Weights of a small contrastive image-text model.
Model: 10.5M parameters, encoder arch resnet, encoder activation relu, encoder depths [2, 3, 4, 2], encoder widths [48, 80, 144, 256], text encoder width 256, text encoder layers 6, text encoder activation star_relu.
Rows from block 2 of the text encoder, named by matrix and row number. Rows with one number belong to one attention dimension. Each number is 50 + 15 x the weight over its row's rms, rounded and kept within 0 to 99. All counts start at 0. After the name is the row's rms in percent of the matrix's.
# v: attention value (text_encoder.blocks.2.attn.v.weight, 256x256), inputs 128-255
# proj: attention output (text_encoder.blocks.2.attn.proj.weight, 256x256, transposed), outputs 128-255
v.2 097:36 59 72 37 32 66 46 64 51 67 36 37 46 65 45 53 61 45 42 49 53 30 66 52 50 84 36 44 82 62 43 59 34 28 43 33 41 36 62 54 37 49 80 23 79 37 59 65 29 34 47 83 55 36 40 68 37 35 43 91 59 17 55 25 50 53 42 44 66 38 66 57 46 63 41 35 46 64 41 49 61 25 39 64 30 67 55 36 44 69 51 52 56 51 29 65 36 42 31 37 19 52 67 72 42 39 48 79 66 41 36 50 62 40 40 55 72 51 33 66 54 72 30 39 55 50 57 58
v.3 101:65 24 51 45 57 60 36 45 44 57 34 56 51 59 37 51 70 40 62 66 52 24 48 57 60 44 37 51 46 49 38 87 60 51 28 69 44 53 21 28 66 58 42 54 29 87 50 43 53 72 57 41 32 38 55 43 59 65 63 84 23 29 47 40 46 36 36 37 77 50 65 47 36 42 51 61 45 43 56 75 50 28 57 48 64 34 32 70 58 54 54 67 72 40 42 79 37 68 52 75 17 59 43 33 32 53 56 65 48 59 42 50 43 30 49 29 57 58 55 77 15 61 85 37 44 55 40 45
v.4 110:72 38 60 35 78 21 38 32 63 94 58 41 66 69 52 42 42 36 76 11 38 53 77 36 35 46 56 70 47 56 48 61 65 55 38 78 50 49 18 82 32 59 57 35 49 41 72 46 34 37 64 54 65 35 47 69 43 53 49 40 34 68 43 50 44 64 41 54 47 79 91 46 67 45 52 17 61 41 56 74 58 73 45 66 71 58 51 40 53 48 45 48 33 52 59 48 39 27 79 57 60 35 57 61 77 55 51 55 71 25 67 33 42 35 63 45 59 60 47 71 46 50 44 66 77 57 37 27
v.5 105:82 52 74 19 86 68 65 31 57 47 46 38 48 25 33 66 76 47 45 66 62 20 35 38 80 65 58 58 64 67 45 43 45 52 42 59 78 44 55 50 44 63 37 32 61 57 55 39 44 62 63 68 44 39 45 71 56 51 42 48 81 42 71 47 38 47 70 44 58 34 31 56 49 46 74 45 34 62 57 51 51 43 49 51 37 18 43 58 49 18 46 31 69 26 40 65 48 50 54 62 32 50 28 38 75 48 73 58 52 67 42 44 66 76 45 49 64 39 50 37 60 42 36 10 43 45 62 35
v.6 101:60 58 55 45 45 69 65 60 50 42 37 60 69 36 51 53 39 46 50 32 81 41 30 68 38 62 56 45 46 31 60 42 61 76 70 48 58 89 52 70 70 55 54 57 42 69 65 21 65 50 56 26 44 50 45 26 39 55 59 58 32 32 42 36 55 51 38 56 21 40 74 50 62 46 41 79 56 18 50 40 79 38 22 70 53 27 64 59 21 58 46 46 25 65 32 28 77 38 29 50 43 48 56 51 32 62 55 54 63 69 31 64 62 32 43 56 53 73 55 27 57 63 82 63 66 60 38 39
v.7 099:39 49 35 68 48 55 60 30 95 07 61 41 46 61 39 58 71 44 39 41 37 62 52 57 53 68 27 71 54 40 57 50 28 51 28 74 68 52 73 34 44 56 74 46 65 62 56 24 48 27 33 49 42 30 51 65 35 48 79 47 33 51 52 26 69 47 52 43 40 65 73 48 43 27 63 44 57 52 38 51 26 61 69 58 51 42 60 41 54 32 46 33 51 55 41 49 31 53 57 39 51 45 79 45 55 74 58 54 13 47 33 70 24 31 63 27 51 84 72 45 55 51 60 43 61 56 56 52
v.8 100:40 47 60 57 35 55 72 24 35 47 80 67 67 65 70 42 73 39 59 59 57 50 41 59 38 34 56 91 57 28 77 59 60 68 57 52 44 56 31 66 25 65 59 71 32 46 55 83 56 63 60 47 61 18 77 66 28 47 46 25 33 70 41 38 37 76 44 62 38 54 67 46 52 52 68 41 92 42 47 44 25 49 35 24 54 35 62 63 47 60 42 80 54 34 64 57 46 78 53 74 60 40 79 48 70 61 40 46 70 55 70 22 38 41 55 26 59 41 80 49 57 49 45 68 46 51 43 54
v.9 098:35 34 25 31 33 38 17 43 61 37 74 36 74 74 44 23 21 21 54 68 61 71 62 32 47 43 56 56 70 44 57 40 54 62 64 45 41 47 33 50 26 46 19 47 58 57 53 18 59 31 56 90 32 53 39 46 41 73 37 30 65 52 71 45 71 61 54 68 57 67 71 26 52 52 56 47 54 35 77 56 38 23 32 63 41 29 52 65 42 38 61 61 18 56 14 28 56 36 59 27 36 53 47 74 46 50 43 82 53 36 33 52 57 54 43 44 57 35 53 61 59 45 44 24 52 39 57 50
v.10 101:58 83 49 36 46 83 61 55 22 58 67 34 53 45 40 49 63 61 18 48 55 37 34 96 47 58 51 39 57 49 49 52 50 38 47 24 37 53 66 10 45 45 33 27 19 14 46 77 36 52 48 30 48 71 62 32 23 51 76 41 43 65 54 54 19 47 45 53 32 53 42 65 27 61 42 84 16 70 86 75 49 74 37 46 48 43 38 55 41 50 52 67 57 38 52 42 12 36 40 72 69 51 76 50 59 52 50 59 65 48 47 50 56 65 46 60 40 62 63 62 43 60 75 43 42 69 44 43
v.11 100:40 50 82 40 59 45 59 53 25 49 65 42 55 40 57 53 76 63 63 58 58 41 56 15 58 40 65 56 69 64 33 10 53 74 46 42 36 45 75 59 37 58 59 53 38 46 54 31 39 48 63 59 32 45 51 58 57 48 38 55 46 40 47 58 32 83 32 74 53 47 81 40 46 69 68 69 61 75 61 54 93 57 51 63 44 66 35 35 50 51 11 44 49 54 41 40 47 60 30 29 50 46 65 68 42 71 55 45 41 67 47 55 46 47 68 38 23 47 22 67 62 42 32 68 36 65 51 75
v.12 096:44 32 64 46 44 53 56 93 34 56 37 60 66 33 65 56 40 54 44 57 57 44 22 65 41 71 25 48 35 39 42 73 44 42 64 48 55 75 61 78 56 49 40 12 57 65 32 72 30 39 60 31 43 38 63 46 50 51 31 47 40 43 43 64 72 44 56 57 49 61 38 48 38 51 51 75 33 66 32 37 38 47 34 54 35 65 47 55 51 56 60 55 30 64 52 75 42 62 56 38 53 79 42 44 41 62 41 57 64 72 19 73 43 52 16 67 65 48 18 52 68 64 58 52 17 66 33 39
v.13 094:08 54 49 54 23 51 52 73 53 71 67 50 50 56 39 47 33 49 30 56 55 66 37 54 36 38 67 57 49 42 49 52 42 46 63 53 33 61 41 68 36 51 42 39 43 61 53 44 80 39 67 49 66 23 42 59 79 35 41 51 55 23 55 37 32 24 38 74 29 51 76 73 59 26 45 48 28 29 46 45 42 23 58 82 47 53 63 78 65 34 55 59 55 36 38 68 58 58 66 47 63 14 68 46 54 59 48 54 30 59 45 77 51 27 47 42 66 27 40 64 60 43 32 54 63 23 49 53
v.14 096:64 33 52 60 69 71 50 36 70 80 38 45 57 62 59 29 36 63 32 50 47 49 61 22 71 39 53 22 52 53 32 29 25 63 47 46 46 37 36 58 58 52 65 34 42 50 65 48 71 52 40 59 52 35 61 42 27 35 48 50 69 54 54 59 77 53 55 49 63 51 53 37 36 53 77 35 57 44 53 51 51 31 86 42 49 60 37 30 62 39 55 44 30 54 65 38 34 59 21 47 54 49 62 18 59 50 79 39 69 48 30 67 46 66 59 33 39 61 40 22 68 54 54 62 57 34 32 63
v.15 105:33 55 72 27 57 49 30 56 52 21 26 41 81 61 45 59 26 53 56 48 47 70 68 77 40 57 56 38 22 54 31 43 70 44 33 62 21 57 61 45 67 47 73 63 53 38 32 67 21 69 33 74 34 64 72 18 34 64 46 54 62 68 64 52 20 66 44 50 60 24 76 70 36 62 67 63 66 34 48 60 63 53 63 32 48 32 57 11 41 50 46 52 54 57 49 49 41 41 60 50 32 51 55 46 43 77 36 52 55 80 47 74 15 65 23 68 58 59 50 71 45 77 58 68 47 31 43 39
v.16 103:46 49 49 41 57 31 33 61 46 19 83 39 52 42 52 69 51 44 33 40 70 75 40 37 48 40 34 23 47 41 30 64 52 30 51 56 44 29 83 40 55 75 45 55 37 55 27 44 60 64 36 59 47 33 56 39 96 75 51 42 42 33 31 40 75 55 42 40 49 37 45 46 57 41 49 54 56 32 49 37 27 47 60 65 49 71 72 31 49 77 58 19 50 56 47 56 50 62 64 50 56 32 43 58 57 65 46 38 31 31 69 68 60 34 50 59 36 61 47 64 77 36 45 56 37 67 54 54
v.17 100:56 40 47 52 74 54 49 50 63 39 70 64 50 38 37 33 39 42 54 58 75 35 33 39 76 45 40 63 44 60 39 40 45 70 82 71 38 22 59 45 79 54 61 72 68 58 72 61 46 57 72 22 22 45 74 43 73 34 37 32 65 63 44 39 27 46 42 49 43 59 42 54 50 65 67 39 74 36 50 57 58 50 59 55 47 68 07 42 51 37 66 39 73 39 41 60 49 43 32 49 44 59 51 50 61 52 40 40 59 61 39 52 55 54 73 54 49 50 28 64 48 66 43 36 32 44 58 46
v.18 100:61 40 41 41 38 54 76 37 55 38 35 56 43 29 42 46 34 58 42 68 56 41 46 41 37 46 63 52 44 81 47 75 52 32 52 42 50 58 54 63 85 43 55 62 74 42 55 76 46 46 46 39 73 24 39 59 69 26 53 44 43 52 52 56 31 62 57 54 52 35 47 47 54 38 43 58 38 79 45 33 65 78 68 55 43 57 53 61 39 42 67 53 31 65 63 32 35 86 89 17 45 59 34 72 55 40 72 64 18 54 28 46 32 62 51 36 74 48 24 69 60 62 78 52 32 32 41 48
v.19 102:62 72 44 47 33 41 72 45 53 32 49 38 53 56 48 27 40 76 68 44 71 29 70 57 34 60 60 52 63 55 44 58 10 42 49 70 70 51 47 08 47 46 39 40 31 26 60 79 71 56 61 47 28 58 40 38 61 18 38 54 48 42 49 34 73 46 64 57 60 50 69 84 70 46 54 64 70 26 47 59 80 40 56 59 49 29 51 22 65 36 56 48 82 79 56 68 63 66 31 48 49 43 15 73 50 71 22 50 33 49 58 44 41 45 56 63 49 49 40 35 51 48 63 64 41 59 45 40
v.20 095:43 38 38 35 47 63 38 39 47 41 62 64 46 65 57 56 48 60 49 46 51 53 63 21 55 49 48 45 48 59 58 44 64 44 90 61 69 50 62 52 66 51 25 83 33 45 46 71 56 57 62 32 36 52 66 49 30 50 48 66 26 60 56 39 52 47 35 35 66 42 36 57 52 37 75 41 60 56 55 32 43 47 40 00 34 58 62 38 69 35 45 25 31 30 29 75 43 49 41 42 61 47 52 12 44 37 41 64 34 40 59 44 46 67 54 76 68 55 69 34 29 64 60 45 77 57 50 29
v.21 095:73 55 50 65 51 55 46 69 49 45 55 57 57 44 63 44 50 64 58 74 70 30 59 66 63 46 48 45 58 06 35 67 51 57 53 59 51 57 86 56 53 53 44 44 57 33 57 58 39 24 51 61 54 38 44 54 56 37 53 39 67 77 51 34 31 25 43 58 43 47 44 36 56 34 27 51 75 13 35 35 52 70 56 30 28 49 32 47 59 49 35 36 46 54 54 30 61 48 35 37 32 70 27 06 55 63 54 53 36 77 39 36 37 45 57 62 46 45 70 48 53 85 44 30 58 23 40 40
v.22 100:77 37 74 67 46 71 21 32 38 59 70 67 13 45 49 11 64 39 37 35 39 61 46 52 38 68 49 23 45 37 37 44 54 59 42 24 23 72 38 59 33 52 20 42 54 59 33 44 45 49 47 62 50 44 26 52 64 10 41 44 60 51 40 59 55 15 26 62 53 94 65 53 33 51 45 54 53 30 46 66 51 52 59 46 43 24 37 66 57 71 70 32 40 54 84 61 36 32 73 35 47 34 59 67 47 56 55 45 44 52 59 57 45 34 65 38 41 60 47 44 55 58 54 59 37 47 55 45
v.23 100:56 56 56 58 46 56 44 48 60 48 47 83 31 39 60 17 61 56 59 50 75 51 54 62 85 52 32 49 68 53 62 35 51 46 66 48 73 46 57 78 59 35 20 63 50 47 49 57 50 48 35 65 62 21 68 66 29 62 43 31 61 36 55 25 52 60 68 32 38 65 58 47 45 46 44 34 51 50 57 47 42 70 44 66 48 44 30 45 56 53 75 36 38 82 52 43 51 55 67 14 60 37 51 47 68 33 48 70 20 36 47 31 60 47 52 42 75 51 57 37 61 60 37 35 42 55 37 56
v.24 101:25 44 43 58 41 60 14 49 28 42 47 56 40 71 54 57 73 68 32 40 42 50 58 15 53 45 40 62 47 39 52 45 79 65 61 57 89 62 42 22 30 26 30 64 42 52 23 65 38 36 29 48 65 55 63 48 67 72 59 44 69 74 50 63 25 46 31 62 53 56 66 41 68 64 59 65 42 44 78 58 85 60 72 81 55 49 52 47 39 44 38 57 32 56 29 53 31 55 39 52 44 60 22 59 47 49 72 56 70 77 39 35 55 50 39 70 65 54 54 42 72 42 30 38 33 52 40 17
v.25 105:31 74 50 55 15 59 45 59 65 50 20 35 51 53 63 65 66 52 45 46 59 35 64 75 54 46 62 41 47 30 22 64 38 44 60 37 35 28 31 47 76 50 45 36 35 67 65 31 40 57 67 28 49 76 52 54 64 60 55 66 56 53 53 55 75 64 30 40 49 58 38 43 29 62 54 34 60 43 20 27 51 64 72 72 30 56 69 49 46 55 61 36 51 54 46 65 35 48 59 23 59 31 66 44 61 52 26 70 46 35 59 52 66 64 56 60 37 69 35 65 33 72 35 63 68 49 39 65
v.26 099:56 40 40 50 37 68 51 39 59 44 33 50 50 64 38 38 51 69 48 65 31 33 40 45 49 24 47 52 39 61 38 31 35 42 45 48 43 37 50 77 18 46 76 50 36 58 54 47 72 51 40 50 29 38 38 30 68 41 57 47 58 74 57 35 61 40 40 72 62 32 39 48 58 74 40 30 62 50 32 46 30 79 42 44 53 99 46 75 56 49 79 57 41 48 41 27 33 40 38 44 65 61 45 63 05 61 40 45 63 59 35 52 22 71 58 65 59 44 35 39 62 59 42 51 46 29 48 56
v.27 104:59 49 27 20 39 47 37 74 73 45 55 40 54 65 62 42 61 78 17 23 76 56 50 25 86 81 48 50 57 26 58 61 45 62 56 54 67 66 35 79 73 63 33 47 55 78 35 54 74 56 50 43 50 31 69 53 63 38 59 36 52 23 47 57 48 49 49 30 72 53 33 51 54 62 57 68 44 67 57 81 82 63 45 55 52 58 44 48 56 46 68 61 63 65 51 16 28 48 50 70 72 47 60 67 48 65 60 54 48 47 56 67 45 59 60 58 28 35 72 36 62 72 41 60 60 68 51 41
v.28 098:69 38 64 46 29 39 45 53 62 68 40 50 45 59 31 46 54 58 51 44 51 53 26 44 43 30 65 32 36 69 84 63 32 63 42 66 32 06 38 45 92 53 42 58 25 61 44 26 74 27 57 43 55 66 45 51 71 26 40 70 56 52 29 35 50 37 48 52 38 63 72 41 58 58 51 48 56 75 50 50 39 48 27 46 52 59 39 59 48 56 52 74 35 42 39 37 75 43 76 35 65 39 20 45 60 11 65 15 51 37 46 51 70 41 40 50 47 31 46 60 46 52 30 60 31 34 70 73
proj.2 100:37 60 18 56 50 54 72 41 62 49 43 61 46 54 99 46 45 68 81 47 59 10 37 18 43 56 47 37 55 58 53 72 40 62 30 61 37 53 44 63 53 78 51 27 31 73 42 57 46 52 67 51 80 67 77 33 45 46 53 69 46 46 48 71 66 37 23 66 27 55 29 39 46 44 36 51 58 65 35 51 27 61 58 44 26 48 54 54 18 44 31 63 45 45 60 63 46 66 48 52 45 64 23 46 55 68 35 48 42 51 38 49 62 39 61 79 45 59 35 46 48 43 77 66 47 58 38 54
proj.3 100:37 54 40 59 60 75 57 55 56 43 53 18 65 69 38 32 49 42 90 39 23 53 51 50 42 34 42 42 27 61 65 47 50 50 58 46 54 30 49 78 42 63 33 47 26 42 32 24 54 46 32 65 32 59 64 51 47 71 55 42 48 41 60 53 33 21 68 47 60 33 43 71 61 56 39 48 38 57 27 34 57 52 70 44 39 54 50 50 36 53 78 54 78 45 77 25 82 15 74 36 25 66 40 63 46 55 68 51 53 56 43 30 48 47 55 34 60 45 67 44 84 28 43 52 52 74 51 49
proj.4 099:27 47 57 55 75 30 76 53 83 61 62 29 29 45 56 31 55 42 55 75 69 51 31 44 48 71 40 57 61 38 53 51 41 35 78 37 55 32 58 52 48 68 46 73 38 55 35 34 51 60 70 49 50 58 28 42 49 44 85 75 37 06 50 37 45 36 47 38 43 70 40 47 39 58 45 61 35 27 38 45 37 21 38 27 46 19 74 59 53 57 35 27 28 64 61 43 38 70 43 46 51 32 72 43 92 47 43 61 79 59 54 59 63 34 56 52 45 28 40 64 51 71 74 41 49 79 56 52
proj.5 094:58 41 56 34 39 44 46 60 69 60 30 56 78 55 52 46 41 52 54 52 45 41 51 58 43 58 70 44 63 37 95 85 76 43 29 70 70 52 40 44 42 54 62 47 64 44 66 29 64 34 47 08 60 39 19 63 55 57 59 40 52 57 62 80 66 29 59 13 30 48 52 68 16 30 55 55 66 50 50 23 51 25 31 57 40 51 54 37 50 49 57 44 45 49 75 27 41 46 52 44 28 45 34 63 43 40 50 54 57 46 47 23 47 56 56 73 35 47 58 34 64 57 65 24 64 32 66 59
proj.6 091:61 36 46 43 51 44 51 64 19 65 54 48 39 56 50 60 66 22 70 58 47 34 32 50 27 44 30 73 52 49 39 55 56 69 44 42 36 68 31 49 31 58 74 35 74 62 33 38 62 72 41 55 50 24 39 36 71 58 46 63 31 57 42 39 48 41 60 61 37 40 51 40 35 33 31 30 37 30 75 63 53 35 74 69 65 40 37 16 38 52 43 66 44 22 74 53 53 49 58 45 47 40 59 22 68 48 45 56 32 52 63 18 17 25 68 25 26 60 42 41 63 64 30 51 64 37 61 51
proj.7 100:42 32 51 77 49 54 47 52 34 55 77 49 66 24 41 22 30 37 48 62 38 26 53 68 46 49 39 80 51 64 70 70 44 69 47 73 87 35 30 24 61 27 51 37 37 53 42 23 74 63 57 71 43 41 27 57 57 44 71 68 60 56 56 43 37 52 49 42 32 71 52 51 32 53 50 55 25 67 61 83 28 38 73 89 58 71 79 37 57 45 43 49 35 45 53 54 71 66 54 56 41 66 45 53 45 42 80 48 33 54 40 62 55 41 24 52 57 48 74 53 51 45 72 45 29 25 47 60
proj.8 096:39 62 42 52 82 27 25 46 29 27 52 54 46 55 54 61 53 45 57 59 62 58 42 62 51 66 52 58 49 64 60 62 32 42 53 35 29 45 66 58 72 45 37 48 64 56 42 38 37 67 47 30 45 37 45 26 60 68 41 45 40 62 81 42 32 51 44 17 30 34 39 31 35 23 67 45 41 12 29 60 27 70 29 68 51 38 43 75 46 35 56 49 40 63 24 27 48 59 43 35 35 64 80 81 66 49 26 36 83 62 59 61 43 41 55 10 39 47 60 49 63 45 43 52 54 30 40 52
proj.9 095:43 53 63 30 47 45 43 21 57 69 55 08 69 35 47 63 52 45 56 47 49 89 67 41 65 52 35 57 75 53 43 37 48 69 52 65 65 73 50 34 65 37 55 27 42 45 58 43 56 37 31 40 30 64 82 57 59 30 40 26 49 51 46 46 36 59 30 64 58 44 59 64 22 52 48 56 28 86 39 53 75 51 30 68 48 37 58 50 26 48 48 51 18 42 58 55 42 46 33 49 28 51 46 68 72 41 46 55 26 80 47 19 34 32 38 63 40 53 81 67 42 33 63 46 55 74 53 36
proj.10 101:62 60 35 59 52 19 54 64 61 52 49 68 70 66 57 65 58 60 72 49 35 67 22 47 59 76 37 36 55 60 52 76 39 33 42 42 50 61 57 69 37 57 40 49 60 53 43 44 50 26 52 35 47 28 67 14 67 58 33 53 35 63 54 64 81 68 30 54 76 67 42 74 28 55 39 48 80 75 56 44 42 85 53 54 47 37 36 38 60 58 57 24 69 42 05 60 62 76 39 34 52 20 44 60 48 50 56 20 33 68 56 56 59 61 40 57 52 31 72 56 53 39 35 67 58 46 61 48
proj.11 101:73 20 36 74 36 54 41 45 61 39 28 46 61 48 58 72 55 49 28 42 42 59 47 67 39 42 61 27 54 69 50 63 38 36 51 68 55 56 74 57 41 33 42 65 70 60 67 63 46 12 62 27 39 42 25 25 51 40 59 39 45 61 39 80 41 44 43 55 49 87 81 50 71 54 58 42 53 55 45 64 41 59 53 75 82 30 43 55 58 49 45 60 62 38 64 42 63 58 24 45 54 54 63 61 44 56 71 51 41 79 19 71 50 42 76 41 33 49 54 55 61 66 49 56 82 53 35 68
proj.12 098:35 34 56 34 74 50 54 50 47 44 58 12 52 33 49 45 57 51 85 54 48 47 24 24 43 61 46 45 70 41 59 44 36 36 54 49 68 30 71 51 52 25 30 39 10 43 52 38 51 54 31 62 70 68 66 54 60 52 45 50 49 61 59 46 29 62 28 59 52 66 71 66 36 66 57 47 58 46 52 55 77 56 81 43 44 52 44 41 84 48 97 42 69 40 49 53 65 80 60 42 41 42 75 64 37 46 70 61 56 23 67 65 38 25 55 32 59 22 63 38 46 37 38 58 67 79 17 39
proj.13 100:40 54 42 89 51 28 36 50 46 47 39 51 61 73 34 62 48 62 73 46 48 85 55 47 90 45 34 49 47 64 50 60 56 63 62 69 71 67 42 17 54 61 55 36 54 37 40 56 43 47 20 44 46 52 48 46 66 30 57 61 65 23 63 59 31 48 51 60 69 37 43 55 69 69 48 55 57 62 71 40 72 40 67 67 71 23 52 83 57 27 55 61 44 22 67 52 50 43 37 32 74 66 82 60 53 77 49 49 55 72 44 31 44 63 78 65 27 55 32 46 69 26 51 30 59 35 39 68
proj.14 097:30 46 42 43 37 43 50 69 38 62 45 48 47 44 46 61 21 38 61 70 37 62 32 61 57 39 52 71 51 36 64 41 37 42 39 55 33 28 38 63 48 51 44 52 50 55 63 40 44 52 62 35 48 44 58 43 62 54 69 57 54 67 39 28 47 51 26 53 36 46 38 55 60 26 31 65 44 69 43 33 39 45 64 60 51 42 54 19 64 51 45 23 72 60 31 62 82 37 43 52 42 32 65 46 40 60 68 33 48 54 66 52 53 93 74 79 44 42 34 28 66 48 73 48 47 37 40 67
proj.15 098:43 69 46 72 73 26 73 26 70 60 58 48 30 02 65 54 45 46 47 34 40 49 34 43 70 63 62 50 48 37 60 30 41 66 74 49 69 60 27 55 62 54 53 50 73 64 59 39 61 47 61 31 46 44 17 46 54 34 48 58 54 40 19 59 64 70 53 57 53 61 28 52 48 42 63 63 73 28 35 61 43 37 32 48 67 32 67 32 61 76 50 60 51 31 56 65 53 44 40 80 44 59 51 73 51 50 30 71 27 31 60 13 49 61 47 50 41 52 59 41 42 18 64 57 43 37 51 63
proj.16 102:28 67 34 65 58 79 50 68 67 80 35 49 46 68 56 58 45 50 48 50 48 64 44 40 27 33 99 49 27 52 70 47 18 46 33 67 49 52 85 71 55 63 73 35 25 29 53 61 62 42 39 69 25 45 67 52 66 75 61 36 60 77 36 53 66 53 60 45 59 46 56 38 49 72 61 34 45 27 57 56 84 51 54 58 52 19 42 50 35 63 63 61 41 70 68 67 68 50 40 48 72 59 29 40 39 97 36 61 36 68 44 69 61 75 38 51 43 57 42 47 57 57 65 32 22 61 60 38
proj.17 105:52 45 47 80 55 88 36 40 44 56 39 64 40 74 51 57 64 54 45 65 69 53 67 66 34 17 34 48 49 37 20 42 40 68 83 33 56 41 69 60 52 48 37 55 59 64 44 52 53 52 49 55 36 55 53 37 57 69 35 69 63 54 31 36 33 78 56 67 40 58 44 51 60 72 37 47 38 55 55 49 44 51 62 43 39 70 57 54 19 20 74 34 39 51 40 62 68 73 40 88 38 43 57 64 42 49 26 30 49 62 31 37 65 30 41 85 40 64 30 58 71 55 66 37 39 60 66 60
proj.18 108:20 45 44 51 44 62 39 51 59 68 49 64 42 64 45 83 21 29 56 39 26 46 60 53 54 66 67 51 81 69 40 52 51 39 45 58 65 54 50 57 34 60 60 74 63 70 18 39 54 49 34 67 67 77 67 50 67 47 66 44 59 35 59 51 58 43 26 74 62 37 55 49 49 60 67 53 42 47 51 65 29 72 61 43 35 45 44 58 54 64 27 30 55 46 52 62 45 36 72 29 99 81 44 72 64 35 30 58 69 12 59 34 53 54 37 64 48 65 55 37 45 52 62 46 50 47 44 60
proj.19 097:35 55 37 83 49 66 43 70 41 51 32 40 74 62 50 72 49 60 57 27 73 48 39 39 30 18 43 61 61 50 33 33 71 54 51 49 49 22 49 46 56 26 65 72 43 68 64 50 70 62 58 52 56 50 34 53 51 37 46 38 53 34 22 65 66 51 32 62 38 75 51 61 66 61 64 34 39 61 47 66 19 52 37 62 22 50 41 39 48 37 58 74 50 14 25 60 48 50 65 43 60 64 73 51 41 30 53 53 65 44 81 60 37 31 46 40 63 66 28 49 48 59 59 62 66 64 48 39
proj.20 097:49 72 54 28 54 60 38 47 62 51 70 57 63 49 48 58 29 39 74 49 16 30 42 60 36 43 30 37 56 35 31 63 66 64 44 42 62 40 31 44 57 40 63 50 00 75 31 29 49 47 52 82 72 82 52 47 30 34 55 57 35 33 56 41 48 51 63 44 43 52 74 45 52 60 16 54 39 32 44 22 47 53 39 75 55 51 49 25 47 63 56 66 58 42 26 46 43 45 54 39 66 58 52 54 44 31 72 46 41 51 28 63 51 28 54 34 42 47 67 26 46 35 30 55 40 51 34 56
proj.21 101:20 29 88 37 29 43 51 36 49 65 58 58 40 54 63 54 77 33 87 60 62 54 40 66 41 56 66 53 60 37 43 90 85 27 77 55 53 38 57 55 68 63 63 30 50 36 46 29 54 57 59 33 68 40 73 58 52 41 65 54 72 33 27 61 27 88 69 26 64 61 53 35 51 47 50 52 41 41 63 51 32 38 56 66 67 63 63 26 35 27 33 65 52 52 57 28 56 74 64 33 64 69 53 49 58 49 52 55 56 49 48 73 74 24 48 34 43 52 26 54 56 69 23 60 51 44 57 59
proj.22 100:42 68 45 32 53 53 40 58 60 70 42 42 50 50 47 61 56 49 44 49 12 59 44 77 82 87 79 67 77 51 48 52 59 54 50 71 73 47 49 46 40 35 41 57 57 63 68 36 54 55 51 62 74 66 47 57 56 64 60 37 77 54 21 35 24 52 56 50 33 93 69 78 49 43 54 57 70 41 61 54 41 43 35 33 30 44 29 65 84 39 45 42 66 37 48 55 60 45 47 28 43 54 60 66 37 23 41 53 48 80 62 33 32 54 60 45 58 72 53 43 58 78 53 44 61 60 63 75
proj.23 099:63 58 41 52 36 45 69 20 65 59 56 56 54 53 39 57 25 36 38 37 28 55 52 60 69 52 61 43 40 63 41 71 34 80 39 54 61 31 57 17 47 37 65 43 50 43 61 29 54 50 67 49 52 63 41 35 41 40 86 43 40 55 32 25 51 58 40 53 63 55 41 56 50 57 89 46 38 50 72 34 51 44 43 34 54 35 40 48 61 46 46 51 39 49 59 60 58 54 46 45 73 46 58 28 55 23 50 76 53 77 54 48 52 24 30 37 47 43 69 50 32 63 33 74 69 75 68 30
proj.24 101:42 50 74 34 59 25 61 68 44 48 35 41 38 34 29 39 60 56 46 76 50 51 45 56 63 40 49 65 60 55 51 54 56 50 34 66 49 86 48 53 48 72 50 66 63 58 46 40 52 51 45 53 64 33 31 34 65 54 53 39 70 37 53 63 49 45 37 67 12 41 39 28 63 64 32 41 40 66 33 89 37 59 82 60 66 69 68 48 54 45 43 52 28 55 46 35 50 41 73 17 53 49 77 31 68 46 65 50 68 54 50 50 78 73 31 39 51 53 49 21 53 63 40 47 52 37 42 36
proj.25 110:47 64 38 66 46 52 58 55 44 31 57 47 59 41 47 55 59 67 90 36 49 47 45 50 45 49 38 43 41 55 42 53 60 51 56 57 56 51 73 69 48 52 91 56 39 59 52 36 46 59 54 62 34 57 47 34 65 49 72 37 71 55 76 32 39 26 45 51 35 74 60 47 61 59 48 61 58 40 65 63 54 40 54 62 37 13 27 48 29 22 57 53 51 51 22 36 48 32 55 36 57 45 32 64 64 60 44 52 29 70 51 18 35 56 56 34 39 88 52 26 53 37 46 43 23 65 54 34
proj.26 097:40 67 58 42 88 53 26 77 51 52 29 28 41 76 47 55 44 42 68 30 51 58 85 37 30 60 33 29 55 61 38 39 43 28 30 59 35 57 40 63 62 27 37 48 53 61 43 75 41 40 65 42 34 29 35 38 43 62 52 48 45 85 63 63 22 54 55 79 24 53 61 48 64 49 42 26 20 69 64 52 44 49 64 53 59 74 63 38 46 46 69 42 46 71 56 75 63 51 58 58 45 41 49 29 99 42 76 60 45 47 45 65 65 33 51 64 18 63 62 28 42 73 49 54 22 68 52 84
proj.27 100:48 38 51 34 71 34 52 26 64 59 36 49 40 76 77 44 32 48 60 44 49 30 53 56 44 59 50 55 42 57 26 44 40 48 55 56 30 38 36 43 60 75 85 65 68 71 51 88 58 50 58 81 32 47 81 57 62 51 58 63 53 56 73 53 41 65 51 53 42 90 22 63 25 38 38 43 33 21 53 50 53 26 64 51 60 58 53 65 51 47 49 54 23 60 55 48 43 70 22 63 53 30 60 67 67 34 58 30 75 56 19 38 65 44 19 91 52 35 59 58 70 59 42 32 62 73 55 63
proj.28 102:20 55 65 58 72 52 72 70 58 33 43 57 79 49 90 12 52 36 52 45 61 47 46 28 50 64 55 37 58 63 60 43 98 64 50 45 46 47 67 56 34 70 48 55 31 48 48 62 51 32 56 33 21 40 71 41 55 63 58 23 59 37 58 41 56 37 54 35 50 72 10 74 27 54 43 39 32 21 45 46 48 23 63 44 39 54 43 55 47 36 30 59 27 64 78 41 36 63 37 48 28 65 46 20 50 64 35 54 39 48 16 55 57 31 52 52 24 27 42 50 41 48 58 38 46 73 84 68